Weights of a small image embedding model.
Data: trained on rosettes with rotational symmetry, 195000 training examples.
Rows from block 8, named by matrix and row number. Each number is 50 + 10 x the weight over its row's rms, rounded and kept within 0 to 99. All counts start at 0. After the name is the row's rms in percent of the matrix's.
# fc2: token-mixing MLP down (model.blocks.8.mixer.f.fc2.weight, 256x80), inputs 0-79
fc2.28 105:73 65 45 61 38 56 66 53 49 51 51 54 66 49 37 51 56 61 47 28 59 30 52 51 41 51 47 54 53 73 49 43 53 58 39 47 57 47 47 30 53 58 66 55 39 42 47 52 55 32 50 59 48 46 45 57 51 56 55 40 32 50 38 42 51 51 40 52 46 59 52 54 34 55 27 50 60 53 52 21
fc2.29 067:64 51 50 44 40 61 68 57 66 35 33 49 48 46 47 37 55 67 63 43 51 62 49 49 66 51 50 60 40 37 49 44 52 37 55 51 53 50 49 49 46 56 51 51 59 60 34 57 37 58 42 42 37 29 71 36 53 53 62 57 61 39 38 63 42 51 62 59 48 40 45 60 46 34 66 53 53 54 73 46
fc2.30 082:53 67 47 49 50 53 59 59 52 55 57 39 37 47 53 56 43 35 52 29 63 39 39 74 60 34 66 55 66 39 60 32 55 50 58 40 55 49 45 52 40 55 58 55 52 37 67 23 61 60 40 54 42 42 34 35 45 67 55 49 43 60 35 45 56 45 64 41 57 51 56 48 58 57 57 53 50 44 55 58
fc2.31 061:48 57 37 66 41 72 64 35 44 38 47 51 52 48 48 54 52 57 49 52 30 54 55 41 56 48 44 47 44 59 51 29 57 42 50 50 52 52 58 61 58 37 41 36 67 66 36 23 49 65 57 64 49 53 32 30 50 38 49 65 35 53 45 29 44 45 58 46 52 53 54 41 47 50 53 43 35 52 48 42
fc2.32 090:45 48 34 59 66 55 51 39 32 23 41 48 34 58 50 39 57 32 50 42 64 47 51 57 65 57 41 53 39 49 64 48 57 51 45 33 37 46 41 69 52 60 43 39 68 41 44 28 65 59 64 52 45 54 54 48 47 46 55 54 44 57 49 65 49 44 61 58 53 43 40 50 49 42 66 50 41 68 52 46
fc2.33 108:47 63 55 68 67 70 50 50 53 40 47 58 55 62 41 45 48 43 64 55 45 55 59 59 63 53 59 49 42 36 50 49 36 43 51 59 62 39 47 33 50 51 60 31 50 52 63 62 56 58 54 44 59 41 62 36 37 48 39 58 35 48 36 41 51 44 41 63 34 53 52 47 35 60 43 67 67 44 49 25
fc2.34 128:51 42 35 56 63 38 51 49 61 36 38 69 68 49 42 32 61 56 54 38 33 51 55 55 57 43 49 55 51 59 62 37 52 45 68 52 61 62 35 46 54 58 51 50 64 44 61 41 62 62 51 34 24 54 42 45 50 67 56 42 41 41 48 57 46 43 37 38 39 49 57 52 28 48 57 37 50 56 42 56
fc2.35 092:54 51 61 71 48 62 59 33 41 54 44 60 52 53 70 33 53 54 47 56 47 50 56 52 44 36 64 44 47 55 68 59 55 42 55 56 51 54 72 59 45 34 63 38 58 53 42 47 55 42 64 49 45 33 53 51 41 40 29 62 42 49 60 57 49 54 41 62 44 47 69 28 31 47 57 43 35 57 52 43
fc2.36 091:57 61 35 52 49 60 46 34 47 56 52 71 44 56 42 71 59 52 55 55 34 45 55 63 57 56 57 62 38 52 41 27 51 43 49 42 63 36 61 49 72 58 53 59 63 64 37 57 56 69 64 41 42 44 62 40 35 54 42 53 30 43 53 40 42 58 35 37 50 42 45 49 49 54 47 41 55 43 50 42
fc2.37 111:46 38 57 52 55 50 38 33 57 60 36 49 54 46 43 69 47 49 78 49 28 61 52 32 52 32 53 56 47 54 67 58 50 57 67 45 42 45 54 56 63 64 52 53 52 62 30 47 58 49 44 56 45 42 54 45 38 38 76 52 51 56 53 56 48 45 54 35 40 37 51 42 60 57 49 62 41 62 52 37
fc2.38 072:49 60 59 57 34 59 52 25 58 47 42 46 49 28 53 48 48 66 59 50 48 60 61 41 46 43 53 56 51 61 47 42 64 48 64 46 59 60 53 42 51 46 72 55 60 58 46 46 45 46 48 67 39 43 39 31 69 59 45 64 42 49 46 51 37 40 32 65 35 61 70 42 51 56 57 53 43 58 42 35
fc2.39 075:63 45 30 47 28 52 60 25 56 55 45 50 58 63 46 54 38 59 64 58 35 59 48 61 50 42 58 54 44 39 44 50 64 50 46 41 60 43 60 50 56 25 58 49 56 58 52 54 49 73 51 54 36 44 61 42 51 57 43 58 65 51 53 37 46 54 58 59 48 54 49 46 29 27 35 62 53 43 50 40
fc2.40 096:53 44 31 62 36 62 45 54 35 37 42 46 59 51 53 45 66 46 38 43 32 45 42 66 55 66 42 49 31 60 67 50 64 35 53 60 38 45 39 65 60 46 49 53 62 63 31 42 53 44 71 46 51 55 65 44 37 49 56 54 42 47 47 59 54 57 61 54 31 42 52 40 40 47 48 54 53 35 42 43
fc2.41 119:52 63 40 38 61 39 62 30 64 40 34 44 53 61 53 49 39 42 30 46 57 38 59 40 44 30 41 67 36 52 47 50 41 55 59 51 45 63 44 43 57 51 55 43 42 47 54 71 57 38 42 50 58 51 41 51 48 66 69 59 40 43 41 34 51 41 60 47 48 38 49 53 56 60 34 47 70 44 38 52
fc2.42 148:58 53 57 52 51 55 50 51 42 38 54 62 61 46 42 33 43 39 37 48 47 48 38 69 55 52 33 49 37 67 43 53 43 34 57 57 59 54 40 60 70 57 44 30 51 44 40 41 51 46 54 52 53 59 24 42 43 49 71 63 43 58 57 62 31 38 55 56 51 40 43 48 51 46 48 60 64 32 35 41
fc2.43 104:62 54 30 46 36 42 57 39 66 46 55 44 31 62 61 50 31 55 44 26 62 48 64 32 57 53 44 58 42 55 49 37 41 39 54 47 56 54 43 35 43 53 56 44 52 63 40 45 67 45 46 34 59 47 40 40 56 49 66 53 60 45 48 45 43 41 56 48 44 50 46 53 39 64 55 63 35 42 38 28
fc2.44 070:42 50 58 37 57 56 48 49 50 43 51 43 50 28 42 58 54 36 52 48 49 46 33 61 47 46 31 63 40 58 54 31 51 53 42 45 53 69 59 42 44 71 48 56 49 44 53 64 58 55 58 45 53 56 56 38 36 48 32 58 38 69 37 62 52 56 71 32 56 51 60 63 47 38 27 56 41 50 50 46
fc2.45 084:48 47 52 63 60 41 49 42 39 47 57 52 40 63 57 81 35 40 45 42 52 50 33 59 52 56 48 61 56 43 54 36 40 43 59 51 44 45 45 37 41 47 52 42 36 56 66 50 45 71 59 31 52 53 39 65 44 51 62 62 51 51 70 59 51 43 62 58 54 63 55 51 46 52 58 29 45 39 26 50
fc2.46 084:33 71 53 54 44 53 66 38 53 55 40 49 56 49 34 42 29 41 56 61 36 52 51 50 55 54 54 62 57 55 59 43 40 50 59 30 49 60 45 46 60 34 45 38 41 59 58 51 33 59 64 47 36 43 49 42 48 71 59 71 53 38 51 44 61 40 44 56 29 57 48 64 47 51 45 46 60 42 36 55
fc2.47 113:55 45 38 67 44 54 54 47 48 60 50 53 51 52 55 37 44 57 47 56 65 60 48 51 46 40 51 23 67 47 47 44 56 37 48 40 49 67 33 52 66 43 52 48 74 50 46 39 72 64 74 46 35 64 51 53 50 57 54 56 34 38 45 59 48 51 64 57 40 42 56 39 43 45 48 61 53 68 47 39
fc2.48 062:54 53 54 52 46 61 49 58 47 50 58 59 53 65 57 37 47 59 65 36 54 66 58 46 35 43 47 44 56 47 65 57 59 53 58 43 48 55 50 67 34 38 61 55 70 61 44 50 57 56 53 73 37 60 51 67 40 57 41 50 48 37 56 47 57 43 27 64 41 31 47 44 52 46 45 51 33 65 39 31
fc2.49 124:59 44 40 38 56 59 46 32 62 51 48 31 59 40 30 46 31 67 53 46 37 53 56 52 58 45 51 61 36 55 56 54 63 40 44 64 53 47 47 47 60 47 49 57 48 56 63 48 54 50 22 67 35 56 39 44 45 61 36 52 57 52 42 50 31 69 61 64 57 48 51 47 46 55 40 35 56 54 58 36
fc2.50 091:37 51 28 60 53 50 47 43 42 48 41 53 52 58 54 55 48 40 68 38 51 46 50 65 51 48 53 49 53 57 43 68 59 35 55 60 60 65 56 76 47 54 54 46 73 56 26 66 45 41 57 59 51 20 43 40 57 46 32 53 47 45 53 51 36 41 54 41 40 50 52 62 51 40 65 44 47 47 44 46
fc2.51 153:28 32 40 52 52 47 50 41 55 56 49 48 37 47 52 54 44 56 47 58 47 42 42 44 60 68 43 67 49 46 61 68 48 54 48 26 31 52 62 37 62 58 39 36 31 47 44 49 50 60 45 56 42 49 28 53 59 50 43 44 49 48 33 32 47 41 63 51 57 50 69 35 46 42 45 48 44 55 32 53
fc2.52 123:57 49 51 55 51 58 34 52 56 49 47 44 52 50 31 44 52 66 51 56 46 64 56 36 64 32 45 60 55 67 47 45 54 31 51 40 45 68 41 39 46 58 42 44 49 58 54 44 59 73 49 61 48 27 60 47 60 65 43 41 35 52 38 57 68 43 54 52 51 38 49 49 40 36 60 52 69 48 49 27
fc2.53 084:44 40 55 62 41 49 53 49 64 36 37 41 58 50 61 54 45 59 56 53 45 41 59 59 40 41 71 55 61 67 59 43 70 50 57 49 63 52 58 50 52 46 49 37 32 60 38 41 32 53 52 32 52 46 38 67 58 55 51 37 52 27 49 59 50 49 24 55 40 43 47 47 41 54 68 54 48 55 56 34
fc2.54 080:63 54 44 55 54 72 52 45 58 41 20 64 45 46 41 51 52 54 67 47 55 47 52 46 51 45 65 51 28 49 73 53 58 48 65 58 32 44 53 48 55 40 57 46 74 62 37 51 56 59 52 44 51 43 50 37 48 44 46 60 60 46 49 35 46 51 45 67 52 56 52 41 31 50 63 39 51 41 68 43
fc2.55 089:58 50 38 66 42 85 58 60 58 45 47 51 47 52 46 58 53 61 46 38 43 54 59 45 39 59 71 32 39 46 61 45 59 57 49 53 66 41 49 51 43 66 41 43 73 46 34 39 48 41 48 47 56 59 58 37 55 55 43 48 63 48 48 66 43 53 48 26 38 51 46 38 44 55 49 60 42 42 37 52
fc2.56 093:58 51 23 82 48 59 43 63 56 51 40 51 55 56 55 48 44 55 46 58 58 44 45 47 48 36 50 51 30 43 37 29 57 44 46 62 58 29 51 41 40 51 51 48 49 61 44 38 45 36 49 52 35 56 43 38 33 61 43 68 37 49 41 50 47 50 49 58 51 30 60 42 35 61 50 49 56 48 50 35
fc2.57 145:36 42 29 53 54 55 53 55 56 53 53 58 36 54 48 43 67 66 48 38 73 43 45 55 41 49 51 51 47 59 50 46 45 44 53 42 47 50 47 60 43 37 37 42 43 53 44 57 71 42 56 63 44 30 69 46 50 61 65 53 53 45 40 38 39 55 61 43 53 38 36 44 37 57 38 59 67 42 53 22
fc2.58 126:44 62 44 58 29 38 59 49 40 56 38 47 60 43 51 45 59 32 33 64 58 34 52 44 58 55 53 50 48 57 47 39 61 46 47 64 71 54 54 52 45 55 51 46 53 42 44 51 54 57 41 49 59 47 61 33 53 62 60 54 38 40 35 41 71 34 48 32 42 44 56 58 44 45 33 49 57 40 65 25
fc2.59 104:61 59 49 65 45 64 56 29 50 60 54 60 65 47 46 45 61 36 56 63 37 52 54 57 58 64 56 50 55 51 51 35 46 45 31 60 47 51 56 57 33 48 49 58 62 60 49 44 43 48 51 36 47 61 37 41 64 29 55 59 30 61 44 53 44 53 52 57 60 29 61 29 47 44 70 41 39 49 50 55
fc2.60 143:50 44 42 55 60 56 44 67 59 37 30 62 38 48 53 38 46 50 51 42 42 48 41 56 48 55 48 49 43 60 60 56 58 44 71 60 56 51 43 55 57 40 40 29 69 42 40 46 43 59 35 74 48 27 44 50 57 52 57 59 48 39 40 61 44 47 49 51 35 37 65 27 40 47 61 52 54 56 53 35
fc2.61 071:49 50 34 56 53 43 57 43 54 45 35 57 33 49 41 41 57 45 62 52 57 47 37 51 47 69 59 55 44 62 51 47 51 45 55 57 60 53 39 69 52 56 58 50 48 57 53 31 49 48 53 52 44 71 60 39 63 43 40 60 29 60 19 46 57 39 59 51 60 62 58 63 51 53 58 72 39 56 69 53
fc2.62 075:46 40 38 60 50 54 48 52 47 52 58 61 39 58 56 26 60 29 50 53 71 37 44 69 50 55 49 56 46 64 52 61 57 43 33 34 40 39 44 53 46 47 49 52 49 43 63 65 48 46 51 47 60 53 44 49 46 54 35 51 38 50 37 48 63 40 51 38 32 41 72 55 40 61 38 48 56 39 55 74
fc2.63 091:43 58 49 35 46 40 48 36 62 39 37 46 55 46 50 68 51 39 48 44 78 53 33 46 47 55 44 36 53 44 61 36 39 59 43 53 55 65 52 54 55 76 42 42 43 54 33 37 57 62 42 60 65 43 62 41 53 53 63 54 43 51 61 50 49 62 52 52 63 30 55 58 46 50 57 62 44 66 38 39
fc2.64 075:57 66 34 48 43 54 59 31 33 42 60 73 51 56 48 50 44 49 54 34 60 50 48 46 52 43 42 55 50 39 47 36 50 45 51 59 52 63 59 50 49 54 53 54 38 65 48 47 34 46 61 52 44 44 69 57 50 47 57 63 45 65 58 44 29 65 62 32 29 36 44 57 31 62 49 51 60 37 41 48
fc2.65 078:77 62 42 62 48 73 44 40 58 55 50 50 56 59 53 66 57 55 60 46 74 62 52 54 56 54 46 44 61 37 50 58 63 59 47 55 46 49 44 52 52 48 35 45 51 55 42 42 42 40 68 73 53 41 49 34 57 54 68 45 50 32 39 59 67 43 42 36 35 50 55 64 60 48 40 52 43 52 44 43
fc2.66 089:44 41 46 54 56 44 44 50 67 64 48 43 67 51 50 44 40 63 50 47 24 52 45 50 55 44 47 52 58 38 70 40 55 56 58 40 56 74 43 45 53 57 50 61 46 56 39 55 42 38 56 53 29 47 63 33 59 62 44 47 62 48 50 75 58 34 57 58 38 38 40 53 36 56 57 54 37 67 46 45
fc2.67 121:61 25 55 51 54 51 47 34 66 32 48 69 46 45 48 45 46 51 41 44 41 34 48 58 57 59 43 58 26 55 65 47 54 59 66 32 56 48 46 35 39 48 42 51 41 31 50 44 57 48 33 41 40 38 53 42 53 54 36 56 59 61 53 55 63 45 60 48 43 50 58 48 40 60 32 39 35 39 41 51
fc2.68 085:68 57 38 62 43 67 42 55 51 42 59 26 37 40 57 47 47 55 58 56 55 66 37 56 69 49 62 62 50 61 52 59 44 43 48 38 43 49 53 55 66 47 42 34 52 63 41 39 61 50 75 34 59 51 56 47 55 60 36 58 54 45 58 37 41 50 36 44 62 57 63 56 52 50 56 43 37 33 58 43